config = dict(
    arch='preact_resnet',
    model='masked image model',
    dataset='drawn small creatures on textured ground',
    train_examples=203450,
    image_size=48,
    crop_scale_min=0.8,
    horizontal_flip=True,
    translate=0.06,
    color_jitter=0.1,
    method='simmim',
    mask_ratio=0.5,
    loss='l1',
    norm='batchnorm',
    hidden_act='gelu',
    depths=[2, 2, 4, 2],
    kernel_size=3,
    stem='single',
    avg_pool_shortcut=False,
    widths=[64, 112, 192, 336],
    init='torch_default',
    residual_init='none',
    optimizer='adam_atan2',
    learning_rate=0.0031,
    beta1=0.95,
    beta2=0.95,
    max_grad_norm=0.5,
    ema_decay=0.995,
    max_steps=15200,
    batch_size=64,
    epochs=4.8,
    lr_schedule='step',
    warmup_steps=300,
    weight_decay=0.07,
)
Rows from block 6 of a small masked image model, named by matrix and row number. Rows with one number belong to one channel. Each number is 500 + 25 x the weight over its row's rms, rounded and kept within 0 to 999. All counts start at 0. Numbers have three digits each. After the name is the row's rms in percent of the matrix's.
After each channel's rows are labels from the 100 images, of 14976, where the channel reaches its highest value: "top examples" is what is common among them. Only what is clearly more common there than usual is listed. The data: drawn small creatures on textured ground. In brackets: how many of the 100.
# convs0: first 3x3 conv (model.blocks.6.convs.0.weight, 192x192x3x3, each kernel summed), inputs 0-191
# convs1: second 3x3 conv (model.blocks.6.convs.1.weight, 192x192x3x3, transposed, each kernel summed), outputs 0-191

convs0.45 086:496484487450499447526549459487492436535481499471499502502459516516541462483492520455505515498491510484508492439498485521491498547512492494508552509441434513531472474522457454521493479477537488506491494498482515507503544494537500532484452521512480486514524502501506483484484457493488509501492484502493509476534510501522499484519475460514527486490513493468473452525518537483491479503486493531489534507503539440457524492493480526530501473484490512502488493489476489483474499453495503538502480507488529483471463475510505417542480504500489486503491509492518534503507454479486458508
convs1.45 082:509456488491488499507492533524505538485498504497457473528488525522492498513499466505490450544493511529504462464491515517512538489448519476499542460471525490518502502495438504526500529520462502554491513508548524489473531499481526524481527551498524499507481550511486487534488540515522461487490478469485519511475493528523450532438518492474478491505515495477499485494503467502503478507487471480503485483494507468508493478475513474518498557482469465480504515512525457493527486495509493507479482425505524489541516505519481479513501515514514528516522421503534521454539475526513476531
top examples: large (66); dragonfly (65)

convs0.89 132:508531525472507482476520513482487506497494479503448494478501514503519486472501499480496523480539511500458503495499491501507499504517480513488468558527482488514484500483498517504526482486493496476472504503477491532516478511507498503498497455493471527521507503488506490492432501481486518532485506524543525506526486471498495511480462519509500476514496496491489512460515493585481511504502542509481514473526492517514471499519508470505496453448509509522475525506488507483502502525466508493473490454461525514508506448511493336491508476515474499519475461495506527522513423487513484485
convs1.89 154:499527493493488481488476427487502507537490492479509509492443497485486506513497522502499483503511490492509502514510513464484531557480502527498505508522506509485487502507506468514512513496510503489496472486496501484486505482383499516478499499509519494490496492491488510449485523490496498515508500489491491513491523502496471525480485507487487481508489412496518513492504502519512523514523493465499487497496484515488504501486482466505520502471514511497481487497522499506519475485488505499421428509407418524499502494503487388505488507509490471488501456514488501478491420501473488496
top examples: white (84)

convs0.10 090:485485500475525466520495553468506498501524517463468555456534444552504481514523456558455450492511497535495534481489501522476497507477503480503547468488501494510497582535496528497491515497478491522529510459506529470513515500491475526476495498483455475452515514492486536515479474487505479472520530490482475500519502503522489514526494533471459512507529520526486493483514479476495490525473496478516510511495483484475539540491459453485495539491492481539513503508526518491544477507527477518459484487501483490569520462521481504530493506473514530548483470519499490487485479517469493524
convs1.10 088:476448470528496487504513474513563529488509519482537548495455519519490518517522453459521515512482513480520510468542510472470496480549485519475511491473461472507490489500496503463508509521503496481496508549511501521573500470489525497511477540485477483499490470485509529492515500511522499506508524529535487519533492503505526509501496479532516473502475493510506408510489547516523473524502499495528544505482562451485492456519514519519519501512501467495486484489454500500478481568508533519477479536520468452483535514520524476488481520484511478513500512481488449499466512494455503514
top examples: large (60); starfish (48)

convs0.74 129:504523528460531487484519465500511502485477513485465530524501508510554512525475510492487512474517509506486491503460509512485478487499475522484476568524515492513453523528480516499482471549489521494485469518503490511513480478501492500520498482479518481515522509480446530487435496493497500518498502496508507482480500501513523518491510498507517482488521486520498489427500464543473526494523533523512510479535514556520478513520509493480519447453492489491478532523515501489528505487502506502433501489440525510494486410545505411515507479505499503502478469527493512543461453467520492476
convs1.74 124:512493521499493483503476480477479482519479497490473498465484482480478493505494472478506485489506474484495467498522523486479516534474475501491530510460510526502473478494490474490466487509488535479502467520499481477498528495444502540467514510519538494446521460507472477445494445491500505521498498492501491499513512496501469498499480459441513483500465435478502523454498505481513496462489504506501513486505475535503524476487503488488519516474490446487482466485513472486536476503488498515400495521463444500479461458511461411509487502500484432506489471499496488469459458494475496494
top examples: white (54); large (53); spider (44)

convs0.170 089:514463472467476478503499511431481521459486515498496527506522451519503490475503469511492488472458471512513487474500499463535483502496504479535547467490503472499514463543488503459487475492519469494498506476527529449524538500509463515472484464523457507477483514530517482488474507485515454500504505503457479493488507504500475515486494484490446495496506511479514530485519549484516487442470501477533473485478473479504548492465433467513497496495484466491483533512513462485472508525519485519506506460513462496460492486512484509564485522465499484480445490509459476478475494482433483494
convs1.170 078:529457513502483506490475518537471525483491499521508542534492506515488509510521456480521506515494473553513498451526503501499498484479514526494471506472495496498511468496518500494472497493491507503512506493470484501525507475515548451577454493470494456464524458513507487542494487494522460478498529542547538528481494501508492498507496512505504424454481525489494491495458500510499503496515493517537504496516584467512489481518557458481520525507493443484554514476493501508514493542484510543488483494495497467496474507474485513444500473507538479518502535516535450509485477512512526488
top examples: turtle (64); large (61); starfish (35)

convs0.70 104:486500451517506530510502481520506467491479517513435540492473472514477459529499501479451546493494526492493516512476501497509481476481510480531496498513528518480533511446492483491515492525522509462541474495530505493533519473530461461510497468511477499490498489520506483445431490486494497478518514501467520482485528521523488527463493479488479442513490450507461504491511523503506474470502513504533462509525490516490518467493507474489505525446493501487504510448523488497552508504503494511453435462524465451468501482476446490492523540522507463514470458453517507531523479507488480495
convs1.70 118:501457481501471499498495469473419475459521502486526502485477513512535508516512478442527527498481478405512483483511505480493466463514514503502498494493502519488504446501518460503483417527499512497516499510488519480504494507453469491505494518526501495498511504502486488462505510505478542492499499523538490483490485492511508507510520518523501437491490499489511503520496527490514489481499525478509515508487506540511494479522516525481489472514525535509479531409384498513499492488502505501517499515477488495482458508512484459493518510536515490503494515477456518525499431485489496495
top examples: beetle (80)

convs0.58 135:498514533472492491479510518485495515527499470507457486465498496499518480489499491490497521480520515501448489471508482474510492531517479500489459564508493479503506496492497506507527492455489473476464495499473483536513477499518507497504489480485449525513495504480516494483430514467484531544475511512548528522525488469507506504485463511508496483512501459496488510469517492580500516522495530514483512465499486489525473506514503464509479473454522523521472505518500494491492509532454504495488480468479511501506504462484467365499501486505458502519483451486532529490533423484488500480
convs1.58 159:494520491505487481475488406491510507544503496474518515502434497495489507526510526512499474499504497489517515503510513479489538556492496530512489509524504498479493511512519481521522503482501489505494495493491509493493499494382506516482485500504503489511494489490508512455486526498509492497512505503495497513508521504505469517489483519495492477510507436496519497500502496523512525512528491470498483510496486489492487508501481469507520502467508523499485503496514516516504474497490497512435424503394425520510509507487508397511491500493497495496503455516472504499500409504476490474
top examples: white (67)

convs0.93 122:496493519448454522452498510466497505478465475498486457494510495487525500468509470476491499488526497509474483479496494476513513527501436508520448563488459469526501483506493509482512481449502478492446487499499472529511488500530472483486498454479486526477513501482501492508484528495487517556453496505535521504512462474515497503486499544526517505509543475503510478480513507567478534546520494518500498481483476480532481493525511468517485488490511489495468469543482510513455518518471505519498501478490501487515528464495465426478455482489464450515497476514515497464514439509446527491
convs1.93 135:516503477511484483482507470489495499541532505490520543517460492505474509493523506507483435502492488498519496486537522497502553535499498545539442511475530501470494513487503479521519510475495467508513523518515506504496519512435543542490509486506487503510490478490530492487487513508527468464518529516491513519487523508525476509498479544509499469517508478489519493520484488502520536528529498457504494530508466438442498503486494465497523534478522527512491510498511518507497475484509485521424481481411484512511512538511509426500494498485511509522515463533452512541513445521486484445
top examples: large (58); white (55); snail (51)

convs0.71 129:499480516491482492471485508468500518518439491486486469491481450422496485497485497489472509478475499520506514459469491489518508521528490475470461512503464480530498502522513500496492471445489484532453514448478483501467449480525455458506493532438498482481497527460516519518523503482483473522455496494513487513529517485501467462507493501482469497461521501501516462502496498486508511498474518485464508486479472485532469509516506477484512445483437498472522476543486536540431503479484508485512499489490457457500480502490509489532528522481489494489477502547526516476500501498434484476
convs1.71 096:549529535487513490509501457517545480547534514505520534532498517501479498509514489481503522497511489481491533490496502505505504508483500508514550489522506487487509476510479522497501501510505488502519485476540505502495528511433543512507526434520531514507554474506499502514531510499517504459507533544513492581494474492494524482526555476494513456520473538505493534497502486487508511456511499466519512496502555526521480480512540494462527508522517517481499558480521516495571497484487511503485455487435531526549528495541492446475513494515511521518486502524517492538509496510529502550
top examples: white (38); snake (25)

convs0.177 084:469506500494496475504489470468528498467506485505451508474480459498498466495492516567408490499475530506511538483482487514504490518442504524496571452545507508466498499500466501504503478526489485531490492478504526497547538515497471519474498471522500501494515517508483530521459504474502519504511493494470471478517496520514535500501545484481465518538513467507514504499527499507494479473525513496527485485499489531484504489483515476493481497485503465476500503513520496500504513495486478476463432458532496507522508460557488529563514498509546532519462450500453508503534516485496442538
convs1.177 089:479531512511468501490540545521420483496502522495507518519533487490513499519510494524544525528476420522509516495513507474495483480521514516495470508523464496479498498501582495516527529489496511491503489524475487535485483468548537476497444500488500461440507469519513494510489502507493512498531511496531515465478485498488528514512488496516520442471478510502488470497505512509504489483517495470501537498519502499529504488473504530536494461485497494497491513508463477491508490489501563514568512518465537464546502503490467520453484476491497472472505538526577475482458485496479522508
top examples: crab (70); large (64)

convs0.14 082:486506490498512527467487460511519476500498499500483507497470505468498481468504484545449500516489506477503478476497473442514522514482512493497549538536528510495530476489507465481462516435465531499488513534505467483523500471505500477486467500489489481512489452499463479480495477492515494502500457493499453431515506505462494500488501498502471563511483486458506502494541525491515515478470494551498489509488502478478492484485527455465527480478437505492469485472460488459505530475488539451425521460512476515533486489455504480502491485536514461464508480510482475474476516505475532509
convs1.14 111:464497485534490489494484524480454560447474509496488489510548460514526504529508511570493438521497490541497559512531496526494506444512529517477491492563495500520498549510467541518490527505507497485504518484500505519440499459529498512486522521482481492507479520478512500565526552510512477512498517497483496554439509488530484489515507521486497495495535521508495504492501500503492495485511504484513503479493460484481523524463510484525502497511526469492517494554526489507468491503506507510522517469464550464524532502499448526485473486497483512513489488519516481509524575510510460482
top examples: crab (76); black (28)

convs0.6 088:467521472498520484472479534532503511510469502528459542455490484506486516501501443502456461484514490504503512505501501510464483508513534484504506480488505483481499525497494550487496502551500495485516456465476468478472501471492458470454517489517502461510505488478516502487474509524499450505512502506508463520509506529498480492489512517475469481469522476507485506456494497522500511510498515456519463495537462529473500510542489460441526483514465512490517498492512490518527470508512461471425473486504427517527510457464481458482476468469502478524492458561492520516501460480484496555
convs1.6 081:528505515516503473501484498465509462464501500513564497511502518481522539515518470478556485511549528514517481543498528503521497473489513509495500497521502499528486488492442493466496473495527506486498487451463528496464484489509497509502489457483494502492488477463451449458497486473496503488489512551532489510487512509526506506524520517574487506466499530463534530518492478499508525476516508499520534513515498512475505480475494504485522503515515467516499474431471478489521487528504500516532476513494562506435550506517473536466519500509493445499506548527512500487529519559491532450
top examples: turtle (37); snake (33)

convs0.92 092:515485485496432483472468510457505517479488497512480509463513454525494491481488486516488472482411526516492539483464484458545492509472513470465504504521497486505525491542497467477520497520487459494471513503517535437528504487488489498471467466505507470458529486512490461502496491479517476488486492469475468509482494506495515494468531443496462567495508506482510506456508499466522496473477509453508477500501488480483514501457486475466490476476471494523499464549551502493488525487511483522492513471471460492496490474519535496551520470454493495508483491500478500474478444531478496497
convs1.92 082:498500524491480498509511476545451474480503515507524523518454523521500487520548485495480559501490471494532492491525502511494486489515484539518489527474478515482505500463551503519516459468512506518512486496489489497491510489465521476514422505490499475475531418499516533484526495519511481512500540557538489464510505503498526486529490529480499384473478503495485493517507517478523499513546490521515530510497512475472486477512517464499535504517511501507517481445476486482489489515488502511462466529453468511534503511521442471472506502509534476520502515491487491534481468472490485516
top examples: spider (27)

convs0.162 083:459453486472509524554472474488474494515503519517523466514462536463517459522502487482502476545540460529496484473547489464490537489499505510512548476500515521520518494552522468504469530476485495566482500488518511457521504514514500506497490513509515462465511450495528486525496513480519479480534484459492462491518503502493498526459480496507505496484500495483528454508528555501528464494498485510500521517486525521467508470487477469519519525484447539442440474473502532505500489518498507512517447492501481444498481499508492501516475545536512543482496479528492494485502513494509521545
convs1.162 087:517457493523486502509501499435496510420486502528466482500445536476501516493534566491515480557502493497501481481505517500497487447455503464491502488477461493487512489513479502494465464507513545497472490468501504499463513509543506520475489527500523485483456522503497472502513492495491490510565499483496528486445486505513503527458553534493498531512489536487524499516541476497505488502474493492513453493508509534506520488499452463484494487464447496491521514503464461491518500487524529532480509476482488521446493535522497482549497519495502565496509513479481511485497491554479522474
top examples: spider (35); red (25)

convs0.102 086:482527463494511522488476506482519507494495494483482488478522528453536516485464517484480569473539500513493470500541480514504504501482464487472491502526515487465504473525448520499543522513523483538463537517486526504543495491471536490492483476528485470493482501502495492543542485518548483481496479468500502473508446492477481493494510468502456489489490531475497467520553553498496503469476464498499497509525547457483510477466529524520501522469448499460520501438489455480529512506505557479476485455506500446466492503468482480484480526524498506471494459530507479495484498497482498472
convs1.102 090:500492488469476488488467461488478528484482468501493510483491500493484468506496507524462494495529478536512492476533528444477475498504527509459480490471493490492483515522461488497474494525434477521511463484497497500506505488462486496491514492493503463444482518491493509472493538516473510475484538525484487488466527488500483514432491577461528481522511453491490478513523469478531476529511508511512476490486487521439493527465502448513514515485550512474472497455535519495487476474466467498466452471475463502485480490492451510498455523479496537485477482495529457483502451533534491512
top examples: spider (82); large (55)

convs0.69 114:520503477473461489496480494519459451498481489487501500430518483502479470483494454454526523481505492462504490528491489481531502488490480507499467511465464493536472507491504481518482480496502489518480494475486493495484496478500444456459487457476459473456512473457460540471514458510493496507464457503496494467509516496469489516501507511476493478480466466444477452472505504497511509550520506466477541490497515522434476520496530500505508475511517487493475460473476474483517511470483509436468492514529477458469495466457472535442488466492490495496478486501498458503488509508508528509
convs1.69 112:512490517469486487497485453527524542505503507499469506479449500516494530542522490456511525483508577513497544498526496515510477483511501495551530484528510473479501490482487501488525501525503499492493500467487507476501509506490526485516514504512539492478509492519503476447502529530501555461496483481508510508509460517542472480503540506485522471494515504510525537505449513493478527459503529488518503486505526558484502479517464484461505466514478516484504542446501495527501485520493466580497464535509466535482454515542438424484501476514525523492509491476485522503536513481517486507
top examples: beetle (74)

convs0.53 088:485508518500464502508503474456475486496485524507514497491512507524475445502501501505500471498494493510484473505464499469515521537484487503476464557491478503485497479504527461506502507448512489508523500509490484492476487453486500463464484503471466490469500486516478484471475472521488479469482489477514505503527511525455513505528472489459485511483485510493479503473487449468472518505496514489519514539498487456478513486498509481506497478513472509501492468519506507487433499492535500486463522520435465496509489493520506389469513485466507498531531482520523436468494393490494517466
convs1.53 075:543505523502455488511504501487491478482492493505489522505467518507524508523521523466492467510535427439511455504506496501516485484544524519526527513522525503483513478497503480493514442528497505487522467495496517562489535475514418474534509448491495511491515521499484513492518528509499521514504516526527476468465480509491511472476495534537513496468500493528503514512497481481507499490512508487510471518495462496524489500488504500494510488540508494505492448546441506524492496457491482497493513494443507500441510509482453435504516502505545440511500475522444527503539480532483480456
top examples: white (30)

convs0.85 105:490483514461489504470513463473496483467485485509522427477458483477500471480491485465502509494497524527485512518513466486517512508471489497497460476526472497463484488460498477494482484426499480505513500439496503488494485490480488475507496464476482504488489433506481465494490531506504495456471495466503498500515449498522474443491461475500494485488485493457489492518457453485490456460506501485503482490476518482505512438490506471469496491551521492475455483466527513499444496513489461497481440528490476501470489510499445494483477494459495487470489448476497533467539513503484510503
convs1.85 090:529506482512506519513486513480440521484481489539466475532490511514496538486513490472512463521526491448497500486518475511555475464503540499514521510498484508522524468475518522538526450474517523476494484503518504523458500488528472483512488512532528489511492540536503488474497519496530501499544516525558552492491482515476488478520509535482502520490506520499493536550501517499480506465495524475519467491531453516488503507478492506506486483504483544533548517500456462492497513416507516462504498497485517522489501521540467439519539520519547556514507488524484507484540551525510517506
top examples: beetle (51); black (25)

convs0.185 124:500493452519471512481456492482505461488485513490488482502473530516415495475503493466474485498462498507511485494477475481503540544516490511494474558491473518481513482506497445490501482487478497498505497497491491490547494489500487482429505518493484512489539506511467481487525477505495481520470482518519469487525527528440507501512472469524479502504495483468531484508468512505520559492505528500479484530489480473463510465491502500504497455520492494510489473511494490477462527469535516491476512495465464482522512483473512472488506480468517433524521495540513437531445410515480503486
convs1.185 105:529503508511453494503513513497442477422489498502495500531465481504511516522534539493478472504529428487506449526519489511507509417495527524507483524503487515501506490468476498503467506502498510518510519473481513532437500543495474523523513442500463525475487494497493502520521501505517500497484503512551498516450492494494490469519504539495494493474497514495497536513490484488504494464518494449499508521487470463474501514518505490468512467541511446521490500494462472532471500482499431515479497492437513496463495508474465485475512500538496479481482492506494538490530458522480472448
top examples: white (64); butterfly (46)

convs0.135 129:490525494498500477484490521494490501496478482493479470485474446490518530441460471466513474467490498519464487478476445501531492533544516480494473487453504483525513510482510502487480460519499474500463460520480520488485521467529493478533480495464482515454457483464497505438492523491515457490491458509460478482500527503461487460521479476490516493480474502463508482490507533475530555514464525519484506475506496496482457455471495521456473480519503480468486461528512481518482491490464501474441501493523482496475470477463476525471465461450469486476502490518479493508484528507459485487
convs1.135 083:541487487493493475552509506501504508454512517519468531507512483518465494555555506500507505497540511488492501493526502518483488426486493521517491490554495493496529515511453506484503471576510503519502494461514506483495497487487485498477490491512530474490532460490468506532523501525479563491494490513511495514469469510525482486523542506458514425509527526471503519515457500485492519443524515477523504508497561504478506506481518472471519511522507507457497501467479491487514478503499494539504471488492476544536512494577433484491486503509531499554503469512504500522515494536502476500
top examples: spider (36); dragonfly (30)

convs0.129 094:483496503501517484525511529478480494437494514534447499489489486512495499484502465529446487480483478530514486469510508477492488502466492500510526487519476540469488491486494522469505474536523489478514498513554465475494485498519504495504492456526507476517523485538502483503498468512500492507524480488435483460507484516476531480465550481526504546527500463480493505481503546469494515483505494489505514508554495586483504504483495466462492429487470483467508487520484486444491468461504481504452520455519511534515477470570485483499491491507486512543477460478452520509476510512505502488
convs1.129 089:464510511483533487509500549474429519453487465520493503496547462480523499498518503491526469501492490513514443528509488480483512476495486499500489549521534497497462498490475487495506465483521510478526514494515519507500486533577492538514517571508507505511505495498503458543532485479485525512481511488570477491459480481482510485492511442452492504471493510497490564477487499502481502501494507532485502488526479497532534486476481524474515522516566530478492488501498491476551510489513495499564542480515509542548511473501507539488487479534499511494514502519513531488464516497526539508
top examples: large (72); starfish (41); crab (30)

convs0.190 094:495473467475474515492508487487463508494500506504475534492512456520501485463505503514491491530462463524499483517485496466536527479478503476493525471532522500481519492458497516457487522532482508471541480497522487453483519461523489444487484494529486456486474456512510496495474484512533460469521527439442499539475497516488463539474515458463492525465510471499496494467532498470470505470475490493521522522497469493491534477485463473498491512481444519483474443526506479476471498488507531502450499465517449473490523485481484488479463495515488473526491467482531478460451506488474525500
convs1.190 086:531481491484443491499479528454476509491509466505512501525500516500503526520519464478524497470510456455485509500509508519484486440481488518485466526431475492507514506524484502496485441498485475543526507508493512513543478517513456457513492527478519485498506521494483477513500486484491491499496511522580496490442466516511543471516518524497488466519496524496520546501508498509482520520507495467496451512528469493473487504506559529477500517545489570493494508457469472524544489449495473523522478522499531522578509492474480507513493501474512501472521521507489514512476509501490528462
top examples: large (71); starfish (42); turtle (27)

convs0.169 121:491495494495485511519504487483476445454520501515493514537503487520477467485514495511492466493492470493530509499516494459543502489512491492481531475500535526470548529447492532491484506537493491462516513414544508469475539509502482495439497461546495506503489504555518487480475461494532451482506522478465476520485503489511511514469541507495459504518467489466469517492505499485523501468496525493565541513475450514455549459468490487499482517474522485544496516501527508443492484453515500524476494489533484515527514482531519514501498509504504528512458490502499489480487491509504464530
convs1.169 120:488482513508488502505488551475489506458491500530503509501511461488472513517469432494540398490502429526496440525519487545503494430494507482505472496462522511473501488519472497472477525465512494480485476468506517476460491502521548505467484530503482490492519474497509476537483496493528475539504481477548499480445489519509487483492495511497483468490493528489504493490507484510480493512482482448499481492538443465527538485504480496513490542520475477498531494488476450503528509518522497504518467523491505483540491468453460480485483478513509467493509495514539512495465499495484521491
top examples: turtle (79); large (78)

convs0.44 086:480531490488503492463478501512507477536484513502456473469456474459494492488465487489478501532479459486493504493445483442492527559466502477497488499473477472502496503521538519499532489538528500501464487522501492504471486480522493504482481540537563455496511493486471513471495465500491486532505490471481445484535505499462509490479528494506528505492496470515542471483522499537475525513478493488529500502510527514493501473522474481458540494465427492466480473539517519495523471457502520485449517465518454502525461490473495467515488481511501546471517494497470522504526495526531448495
convs1.44 086:503485494502492486509492539469472491499518493516507521497521515497497491505532486468516497526524523530507465502485521525457494431486498517530507508511489479518506519481430464511447502512514506493519490470484473507494494487505552499494509529498520505516468493480516448528508536527478507491495524544496468520377502512532528519534494492456501513528551519456504506484485470489526521494529519507495527478517483509508507538484502467486514532491535459486504513434498483515528492521498467539489491491439515475510505489484474498441483467534499492490519511500517507556523508545495499481
top examples: spider (65); large (51)

convs0.178 093:512521480517492455476465467478523477495521477497483452502513480506499509479501470472483504450496519500491499483543467497505486501520499500493451475486481502516469478540521476481525525505525467526499507516521523484528505469465523502456482524504469474460520465489486502520514475498501488473465533483519495481526521472498481474486467494479516507479474511481463462510486501462519507487490479489503497497509495465485501453459519470467451529468468525548522497520500497476480482518515508513460517498427459460476466498514526447491501470437473491483503464460516468489424457506476545478
convs1.178 103:506517511463473490495479484499433564444486509512531512502462499531498516537529510515525483508486442494501497500480515504491495461492478517539495493450492509521507493511501528463446497468487512492505498492513505476472514509484481494508507491479506519452482534507537515461516524522512451493503528467504518456473464489514491518486482532516526464503521481498495479483484503495483497474508493537499494489475486471486493504499517504485508483493507539525476485482490506512518480454508522523422474521435477435495462501479454398530512498519516479538473493491483499497512468508464531489
top examples: spider (80); red (25)

convs0.41 089:474499476479496501477467478468534529516517499497473500461480510514442501485498492471511488503472503502518475502499486491489490545493535462466495479482501489511540452521501433492513465546511464475477507533473504492507492473514462519486494523494442479487512519484455464513511524477502459509492520501495485473516503526464486485470472468494506505480485481490517466494504515473477526482450509486481461505464456480488516497502471504464502474480475494507475466519472491512511486494503475465505502482469471507453466539472503385536527479461531478481507496536458464500531472494511485480
convs1.41 090:540495508525521499518496494490407475454488496515471482516456483529519511505516536485521514523502494524516472497541505523507499433505478531498495488521518499501524513485511478522539523547515520488527483475524470500460504486481546502494491472512482500449485453498494498475520485496485515485505511499538531520466525498491503511509542491496499444530493495493489530501505493509505499465539482515507567504504527494485499498488476474510518506527542450512470467443502453507518503514501493493482471503445466509509509505519427423427518497521511495520489491484547494513505511495505486484
top examples: spider (67)

convs0.23 105:516489503492461506482501498497518510523467472508497476512502515480533493517456466523483478475500502511500507478495497440538456529498501494496502511478436474500509520504515525510496504509517454504475444466488508502488476491503544478464520486490515519507482496473504545455425504503519425507487503493459490507515476523488512496521522516518543481501529454464506450497500473472463521532510499526515545463478498499497432508463513504480484455457508512503503441527509524469434492508473488472469521487510499471509541473484484467482489516466502513485493509520505487493539462509527529483
convs1.23 151:508442511479517491505497506507441474512507495482512477493483499503496500488493409466504485496513478469502502455476501537506508505502484514513523522457450506508483484505497522527500441512484497523489488470519481510486500519431514441497510542510511515535510489491521491505464494508508476486513501537549481508493509499505519466506503465499499458501522497488525497512499471498503523506507501503499471503481528506486460500517522500475499569497477526498495503413443529509530489494498505482494459490407491520547523498526521481446485479523499492517518497506503507543522438492531484516
top examples: starfish (71); large (58); white (36); creature: dragonfly (29)

convs0.62 100:484525466521552525487503467512562485503496503515491466479474492463462546464486471484473451496516501471508491498529487466461521538518531498492483527499511487512513472490516506500503473472507519506498484467502499489522488485476476499459471535475470485525516494489482473516526494501499473501475476483510503485538525521444493474482470481512521492505485487452529472519486519496536538464496493510473462502514474452482469512509467493485510487521484500483498518490502487487497529484502505445450456498456432517501505532455475405498512484493544453523526475506499493498445476482524494491
convs1.62 101:525521492499473515510498552514384512480479516492535485517519505517512519517513524535529539509506485521497498517512493504516481440497532541496505491502488493508485466466453510483489540491498478479515520540502503529512494508576506560508483451524443499456481488522496497489506482504525527486497505497532503516474505501495516483514482498527503519472505495499491549504511494522491494464528493514489536499509517462488515487489494504490495465521492452507477472474468461511470507515520473508583551491529538476499495529473489519464502495533485486491485495503563494488538530514467489473
top examples: white (39); butterfly (26)

convs0.105 119:514478476476492458455507517474467499452482484473478538457485464493468536497487448472504519493496470515502496477483493484505485455537473485488469491464468489571472501499515486468467449509492477514462495488504482490494478481523440464501498493467528462468511532464497528465519504518483459487459464529486507500488496520500502477500505492472516496473510509467494450486463498479499540547494513494486531508537492491476460508498481490481492420513487462513514504508455522527523459489486492427487513501503499486458469476484534506505482500488518494499512512545481491495509511473499458512
convs1.105 105:525541510494499485519528448524504467532496499508480496506487488504464517555526497478478528494529530425489511516507506528481489505526488511494507475540512465476487506514490484501511440528528495523508473470482510498530493501460500511481544465501543463510533490508470462485525510526483543457485479478490505531527456510559501472531499495495504476506546520473517543479475476501498540459517516492496514492504561549476504493523499467481528483560488488451479532509504516488515494505496489564497466494509466541488478493546472439462502496498503476488510493497509505533528492514501487525
top examples: beetle (49)

convs0.91 087:502513488483478480452512481505535512475484461491475466487467459482488498469472506494481472487471509543485527448469444469511469520508486459487498499519517481537490493528491470471477455520535482500466481476514514493517523469514495498476473497468516488486508514492488501480463515471495461507461447501468473498522511484495494493511518492468475499481507481471501472466491468460561529502443553512515477481509490519486484494474501463489463486475466498452460508555545518500487497485475508502473497465505468502521492451525505523542524504443501470439483486522486508484494500524475460481
convs1.91 066:486522498473500487512515512515440489452518506502511515548512496487457509532554479520506494506474431473515470495534513531498512451516486532522443520546511493490518500493544504548502514490513495507503465480475500487465505489476497503500488471526504471471511453525509521538521494529545493470504511537533483522460475502520496486554457523491521442493488535510501497495499495490518502486534521465495554502510511454497500489518523472492531494527511481507507513517431480507518487501480514567460544517474504505536507510518506462484501478535532483476523499511498476520495527490445472489
top examples: crab (46)

convs0.141 093:506451525491460519491487489473485498531494479511498512529501477487516462535459445496495475475494509510511506461515496419545468514511477500511503507463481471496499496506486506509497500468500466479526467421488479482447492472521514444451510496486464460500444493506520518516434486490490458517516519488473502506504484502521498516495497500501528475485501478465469478454496492482479472475528495502533547474505481488490492494450484464495492491476498493548500472503495504496482497509470492506454501493531483443510508475484469477484470526471468524492449490492515480450532507456503493468
convs1.141 166:515449514492500506491495506499422489510514502498516508501485501504495498494506387435524488503509496471497504471474505530505493480503495498500502497433485482507491480505478510496490437504477489512500477426517501500486499510478514447496519530504499506530514503503501507496464493500501492497513492517552482498504496510505520477504512474502499426487502506492514528503506471496503509502490502497498475496515514506478480496511521505483492556502494507494495520382425501516547498483506491489494444498457506513526504493500528415459478494521494497513507505498510506530509458496515503507
top examples: starfish (88); large (57)

convs0.158 103:489496480506463522490471477500528494570469494477489512503483520510484494468485484470470503509477485495489483471502499475502520541516496496487529544505478508465573510518492505467508488492527486479508443447486480471486505476543554499428486526482478463463523503472512500471474486506491454495488486509487459505512555525474519487500499503485463486495516488469534438462544493498528549520494479512491473488508467484431496495480476482499478514485496504498519454485492510469497475488485513478450475494525443470541507479489462451482497492504481502516531498506482471512478500521473482500
convs1.158 097:483487477513481497494513508449466546469525497478521514496538480476498488511506520502503470504523445528472502532491503526505480425477491498510496474526468510491514504475484532482515518493486476485513499451485546505515505482524493507484518505485485521548500499489516521558494549483487490509496483549547482576430494517517510478521493514518498529530536533523518549519497511485515507482488502445499472493492449513483505508450520496503486524492508548459456486480464485511552489474508526510513487465483498479564511508489485508483483502545539460473504506523528481527513532494506521490
top examples: starfish (94); large (81)